From a checkpoint of a small masked spectrogram model.
Training: soap at rate 0.0045, 5600 steps.
Data: trained on chords played on synthesised instruments, 52083 training examples, 6.9 epochs.
Rows from block 5, named by matrix and row number. Each number is 500 + 50 x the weight over its row's rms, rounded and kept within 0 to 999. All counts start at 0. Numbers have three digits each. After the name is the row's rms in percent of the matrix's.
# convs0: expand 3x3 conv (model.blocks.5.convs.0.weight, 240x80x3x3), inputs 48-55, a 3x3 kernel for each
convs0.106 096:519505528526490471450576554510528537403484596530561460528448530526549454512492551499548482598546417407534392592527543540584411515536578512517536581450551379480513519456484584510447537471516575461506444522564400469458
convs0.107 097:439601409509434466518478574540487474448495492506464520519462557444592500497425485453520477436463510506520563380485593460491517491564506441527418495435450563411473489459481487474485462481523508511491538530563511497398
convs0.108 090:531510446425492477619477544474549540417484481530454464560591576515526526516490489497582455572410550522457401559481479573479532546538519468458517495597426507527460464550527425471469448584579428462462465420419416516515
convs0.109 103:464474508499477462504513460490511506661465451452462505503505506557460416498551525494549532457598647447524523556520518517521470544496466522437553377501486550521536473462531443480586489512542561541524542494403481531509
convs0.110 104:557462473572407528451560443461446530541534446567483452550557454408500526513536578467536456521326465527529551433550507512484576419468507465440513439560572586514492516461484477412475491581499532531510532457458445492459
convs0.111 100:496498456552473541503469478531556547516472579526431452435505426520453586568527596502506463532464457500488532446460416605378455402570585449502423493538531496488513488517505552497512552631460549510499505574508484406525
convs0.112 128:533415519519490549456618493487605503485550459497439515480486609458529482504457562493469522485540533478560471512479442510573462454521454495520325534527445498502567503628431483463532510481511441427455418454461510433486
convs0.113 081:537498536510483435504494444383547502473482482407531468440561503492554471485493587480486520547548406554412494530513459581499444459523491478560577514526497466562408547546577519509547450638622526493508521484498389510530
convs0.114 093:502549551530491397559441512574544495552521469464561609474503472421428489500506475550488493536551453527481571538505530460486493507552530537556581366497566577551448516522552382438440523412495554479476464465444547548484
convs0.115 106:521409493475574512511561539428391498447537532601560466512563466583568387488519512530419472516436438497475505497478431639489361376489524530505506498577496477611431465595530481511472446411486551493466558489479500517482
convs0.116 096:482649545584538447444490535517431567563462523512512491494518440616594409480443456452483453463419346499486462555521531619444579488539476558434540464493528489513521462407634580422614509479564484429503503564447484478515
convs0.117 112:517458556566510425535460522493413509462486564499492497473488483433418587481534432498489573485480559513490479567490445497560535488469536501500452563554533503519473448466553552489431468484478454508496441436702550528434
convs0.118 101:517454537519478467484535444507476508384544493487441558519511511416580446541491561545566503496637509454498532497562452420466571571408504550551449440574527484396503470560515471500393460539533503490468477544592471497437
convs0.119 098:471499408514512525544486569491505480569350568515471467527463533490563461548482490498462490489607575432521535462515506445516447463408547544510467496520599466408486561524476503507394429415479471456480435573620611594487
convs0.120 101:565385501487506488464552492496439485477470476514478408439583460491467529504526550459472452522417475449523459439426603523433502509539539441438499497582515541541519517431507479442460513546422514485437593430474549464487
convs0.121 095:440491436473480459446491446498565529504504377499451416509420525539606528538438492517491462437495522498567463492531498515484473475404510497473482531528501531548563447546457550567511583410503377455517530485536460547496
convs0.122 098:575555435558401535497455561539525505558573547435437523518534440572464512461512498497439483523572514481588540591457568453549504512478484492427590613513518437536460525466533513537493530594424498538586528458569529523531
convs0.123 102:535576552543481533482560492469557435546543529427538497466535501516595409515561513461520473476549445457440439404486449510383455515448460551454447496513470482526511527436407491535432456482475469524518446481570488525432
convs0.124 105:457417490478542552513578514501518489537525482590478386524527485419486500568587455463507515463499588459465529461550481542460496553573520520542418541610502490523535450498456490528447608391558458465470484546468537418573
convs0.125 105:535474470459493517445464536513496504506462531510504476448400468588363439530549401487565508447496463499432535488518538473355582532499521555564465541540548522407497472500469579470433509469481446543471508493541559546539
convs0.126 102:453440555440387441492493501512553476590441537448525537450470532629383490633546500543466463399491441511500487530450544472465546523533485423497467432612536561466460461463514408547508528464481462527443470469548440490549
convs0.127 092:538509571453512511457510491554556486404518540421534540476486466510544512502473521580505426479601499457482515488480416483494472533470524495446464539554544543571520445475531479483527498536489447435569517455440512466458
convs0.128 115:444508467561472563463532456393517453494469501486546474486562430478499535507593475438506491465463471506496574541477464442470480385476511479490437497630452412516526485535496549522544641477469454463477530477506575520475
convs0.129 090:513461422438561497560567461486467525491551457524468567459509533599406465445473431428519534581394450492515513501563587546431481532468495547593505562524511472463539549496496630523471444545493418535495534512541517532519
convs0.130 095:426426526531466543494450519443486510526426469581549449556495569481380601545455494491503483491450534537501540502434485567536402490545537531518552460405455503517516480594455484524550487412458541420451509515514451509587
convs0.131 104:537474561487475560567542494476487534484354514490507463553489531434390601571485376580435452473425588453488428479538453526391452527485546417478484499539545495517494516487512414475454504554433503502473409540657529485428
convs0.132 092:568485463503487580524527437540518514572533503481458474440524522504484437518444518465435497525521553559447489501501580524507526558528554507520465637500553514477453450492494397522492514508496555483465431464552537529501
convs0.133 090:544430516537537504469480416518506481493564444394453543461453392461500469538581447477501485424467568473512476513529477522596490519431460453558474477556535438572460432546473397516466559479427512490532532516556535528483
convs0.134 110:499523518545472475479509471516535502492422567411497476507517480606522499504500503553469538455479575452515480483503486568622574516559476497484475494374550499623526441416494545546537514485484462497462544444434547515489
convs0.135 112:503528454368472555512479508517522504572501473514519433465473444690415402449566491448446451623449506509448493565519477593340445459468555481476470534539549525456478498515525538514418502585531494503505654496535435567449
convs0.136 093:452572505532388491521513462464446550486399555509490473451624451549535555497512553531476523521531458486500461529422512430496522515543416476469583473444533484572455499518532510481574470483465469436547578492449460449473
convs0.137 087:489513498381427502514595514523495573533479457444595484525512501509504578432551496518476497540573467410482551536548436515517642490513457440534465482539483452471493529502500529520485452506491501428489506512491493540552
convs0.138 105:519530444471397495441531534477524473543511522523526439468521474499567388565481486526431487446567479504431495505503462445473498518496517529537407450592500470511547472520572520386427499516478481512525478423605496461535
convs0.139 095:477492501378372413522518505472524544402524503477515492423500443373570583577546501478459506368454528487540522471575406507547493516521546505519446545501464484514535520451597507503433568493537519475427385529471576482444
convs0.140 112:480499482546418598510543535560518449484483533431507560479471541451389575504495458495454582548495508462510529513494510393439775482565462486471558509507509512514532505498482459468523570449469546503463492548433498527502
convs0.141 106:536477456523448477516410490480485507496529509530431455445515541530439387485439482446396559539565492502474462548453461562600458567503488482390520618381505509593456493570473564535523571475530450540472540516517479541566
convs0.142 096:576531471433468481512479507484469502508536473526545459412457568412590463518546504423533504486569444532551516568482523491494575618493447467530592506559460500532546468516526501591433461492510444512457440421391504477518
convs0.143 095:345530535428468479541463473446463412539481468522543478482385544430541480495491457479508578519473473552464571455475391541413471481564438468544499484427464465577415422517467486481503508479518435414534447475540469397491
convs0.144 101:509511484512591482570474538516516491512506576484472519458494506482520517639502546521514493476462555520485514399514521448489503465536470562513506484492461559485424513496462497484505460618498518543470522453463428536518
convs0.145 102:522518482515580468522510529525536460466601520522540542514503514434558464449507505496464439485484438447462445506534578498536452495452522479480522505544571462546549600439430448501563511600494501511514505468513545473496
convs0.146 106:481601492518488429550520465558583562538459574576542436399513476572496489532495496498480439460521451432571485473523462465460450470559466529484514551538468532513516485445500514513428519464524475509483563416452403499534
convs0.147 100:506458494476492487439492444488442526458530478463444494503499475436521469481453483547495423532522454471456398502495578533413499519537519531568469418496444519565525505519484550394582547591392461461511516516480452462476
convs0.148 094:515541449499522572459521534527457529554502513465583494448548521444398498486536478444605418391465640509550513534500519526519515484545465541501472503398512484518460497462544467400525518575475499441470544405453537517516
convs0.149 087:415491523479499513463505531510523487557415480640522539463513555523590477409506531564551542547446473492535397508477462452622455550549388478463532478474417447477432545494472572508432454488584480465472409423524523442604
convs0.150 105:487476499530426410503451561484500460514534517511506515579498572600422424530436523539530486392517580599499477493449512481582622509566460476529501415510474557489504557532523571490443470472527446509497506426433538513456
convs0.151 102:391478564546491493520503483588443482611516451421478522425398495682417511492534585514526480469498518477512516510416479493459477540460490500398458601469515512456456537446423470492542536591422437462558590430441499563521
convs0.152 102:532465495499539575508489547537408505476500507533414568440538544497456467601562413486553474533551502476511564567434459512405551424501531455520545482460481397498542477522440434538562485274477546530486541464510597423402
convs0.153 104:546430460503549527482437497522462448518538353550452469525524554491484341540474528499485411501411595524474432526540525478502512504549430461530512466442431488558522517508481533455473521445511529493508508494303533429516
convs0.154 109:418557554474535397531473491555503489570507526508483504468468434449416475461506545475440523410470526476508514489516466495417457482520490503493455448472610510513461442496579449531614486544446430432585457485528483516510
convs0.155 111:512455522473507598492528469480496497482506579497524467479520464353565558508591494543464513605547345515487408517511525416452507425506525511488451523589474519492461502539515490517515509531507493497500400452664502465518
convs0.156 104:454425418437434494457598509540439516445474461503493534504495480475563438491544442449467480484479522486483516470458481554524414535433533534536465533409558363446495504470496530547578578546551459430477469546458468514461
convs0.157 084:482456595447482518582538501418494489462565487469488475503578508485432462424648431462500552515373447436489431521561457548372386572538502516489453474462472501557440478493510538584558514551507508444394485364499458481560
convs0.158 101:520528580440444514550476520504485496368463516484489457508459503422631527517517490478517512507573475496433500464540496604492362525485520465617470481572524338484539508486554442401497449561501464521504382433587471491484
convs0.159 104:483544513533494626463605418529464462513499478513503445512483501460444488434517463492531493620447436417536504539470523560531433515533526448547543601437462510503507520497500498473528474485550496580519516442493461458449
convs0.160 099:521457496465536580528455476463441536397487503553583536565510490456501495538454471511581531475576561480488380467503505528510442478540571445539509471446522517483474507526511541398532581461505542511479613426392544501502
convs0.161 100:508491504571497433447432511491559515325526528553446500506465443552523454520430524477442473529453457486534445540495486543427401453471523488496514496591545494526481488540461535538471497541539483520493496443569448534526
convs0.162 107:534518500501497531605523467539510485520573307507450500492412506474462481469519462507482563460508464506554503524424583444502508519561488475470490549401447476529524461454579584541440535497467521535406512537367527441545
convs0.163 097:510456463482514440555462508479394512439420425559405442479436535552562509559477531429567488450449623502453484459578450519563527475430497522541453504456433528499424422494511432596513430508538461467478491458544426437455
convs0.164 103:479427523438586514503551508459465534394493503557470499534588437444612528479516535540504464440589599557531452473473521568533453527590530523493453526414629483547422500562525547487523448523532495489464526426508504496500
convs0.165 109:475530506576430440473528487545526463460530538540495501489458501503561420522517618514476431526534381496511509498511523453460411576563535531472447495621461493547463485530570549451505543517431525481529487500534471471498
convs0.166 090:477592502467493513470459462502474580671498579513500458438501503483487526524504402460516547553513486494530506445492495435426541424416540445456489514540556526589518492501516419501514537454549456562483495487438549440460
convs0.167 097:543490492490486541512506468531460439488523574486508512505521435558575545442515429571450484442516380561548566453527446540473561495542528447490510424547553443514557505510534478366516454463479527498452431414516493500492
convs0.168 085:553500443457542469517456434455482531545520575548515485516531452402490456549561612525570492540573419426472511523567482505491487489540597450483509511414532519438442518488518539498525537594527568509588401498508455491521
convs0.169 100:517528470492478425527525492545464505586500501423541529446414534547480455537572527568536478441557534542567489446543528516503529505452445511465493499541474509487486510439584475421541497466607462515482608497420529465483
convs0.170 097:482604446525473609562438431571554467461446536557531473498556538440449549509426425478543409434397602502501492499464512605557583458565508516488529442411488512443594465520494495561522568496532482482540530371398498493511
convs0.171 099:419546483458501506500527485554483442516435463406475507433509476401532505492533478453494515504530447445543561379507529449542460542482504429570452459492463531412448551431477550491539604555534420492503494526436496462469
convs0.172 097:491561520567450478475376471516413534390468584400318513507527469468563468568531440512463593505453467510539445471492523488536506423562510490380490498465516537577486505490483501588541496458497507538435460471526518385465
convs0.173 088:460444496468542430437623511503491468506501480550453503484504528518458539461598558432509556456533456555629562498520504543463485480547489502502500451392493607402525460496496521491490575588473489478427469478497437542548
convs0.174 106:506486412549477579523524471567483549404477437520473512508454543433418570523452439492510506582515293447475531533534557510566474480488466468478539588540432445555608497465521426434617563529512513521466411563519491512519
convs0.175 083:499467556562453451517394542432410504461408534474443470466606448478496474548596493491538532439444495538499484421569519502578533554452512462506435559497547535554497512461512503529533403509443537473482465506473523520488
convs0.176 094:571495530534525513485483501466533479426519427404492481558507520477530509468553520551492538484502560469464464558558486495599465454455441481508510423595453388575450546544438436442436489437475396479549516533516517493517
convs0.177 117:449390552475570504435539517473470509534466608470525477545492535565395544453436540471439532473478542468439493444600421430473488428472486513490424532507495449418589475517427560396471611471527447445433448428515544563495
convs0.178 104:473412566499538466470583504527588437555600467521513534541404445481527479517532446471455442523448579501461474394538472519593520503502495507538321526474479543530511446446605483459371526469491527462395537500503501473550
convs0.179 104:487549484452504637529382519461493512510484331402435545525487485550482550552482451513499462537529548596498494482483562487499577456440501479491465496491440475455509518474520602537475515607454526459459498420418459603517
convs0.180 107:489584473511483467468403547456482511493488472503449501483347571512484484512414448450568507588527400512438500462556586508499587516539545498519556505468458477516434400473583491506554510523473488429431482390457556528540
convs0.181 108:469506495486516412519476541497519540510548390408489477508477471435525469522461523514494490441391585480458409452451547518567464562519485461561501578529375463405513497507435480460592502489489478410458525519399483488475
convs0.182 096:488547468527507453458462494509513502491572429489478430539414543452512535457463586489539503433479541565459530437484497481550460602533493450501480490539420466528537472439599490534453474478505478445471472446404506534545
convs0.183 107:538488453618549472445505535488489531464622462517434474510470509476545447520514518492428559544420647436529497482480506491471460505504530476473502583515521486512581497481534543362440524444487475463483479566281526486527
convs0.184 100:554598464460639486417500580452529460488596531496559471590521513522497490524498556521589517517531497466549526464488444514483496546439521469552528330519484401461517540512521511390526554461495464493548478518467519579531
convs0.185 101:482587514541437481579470484596460395478494476490515621428463416590476368561470548519474477501546491546443468436490552498537595577493596568408437607517482559512514530499559506460441513521485511536420589490491477548497
convs0.186 112:535482543573499256547508470560535520446516512481467533463475519450509281532494529536422480493600576485485498498467535447596470504525475502504486541495383478552593480483501497451466484489534507538504464569452523497498
convs0.187 109:526536536439459494502468464550575558537505397519521542501513509558494447554514389506550515419472615517521518512558505535506499518542553571522525401438474477550525457459587445502546463509486468575507612603401488503472
convs0.188 097:531569536467549537474396543470432515507471495509501498596376403411498448485471464487419476497536519560492518359526542508453513518494550489554483460480553545531516510387511435462586463472466540440417553508454475485446
convs0.189 099:530487516442500575457458410493490465508451505479525493513510519515499459499484463455483516449489455475477611474449558472402533472489532533576445492466472361457466539451453559452435531514639533530578514542561612544423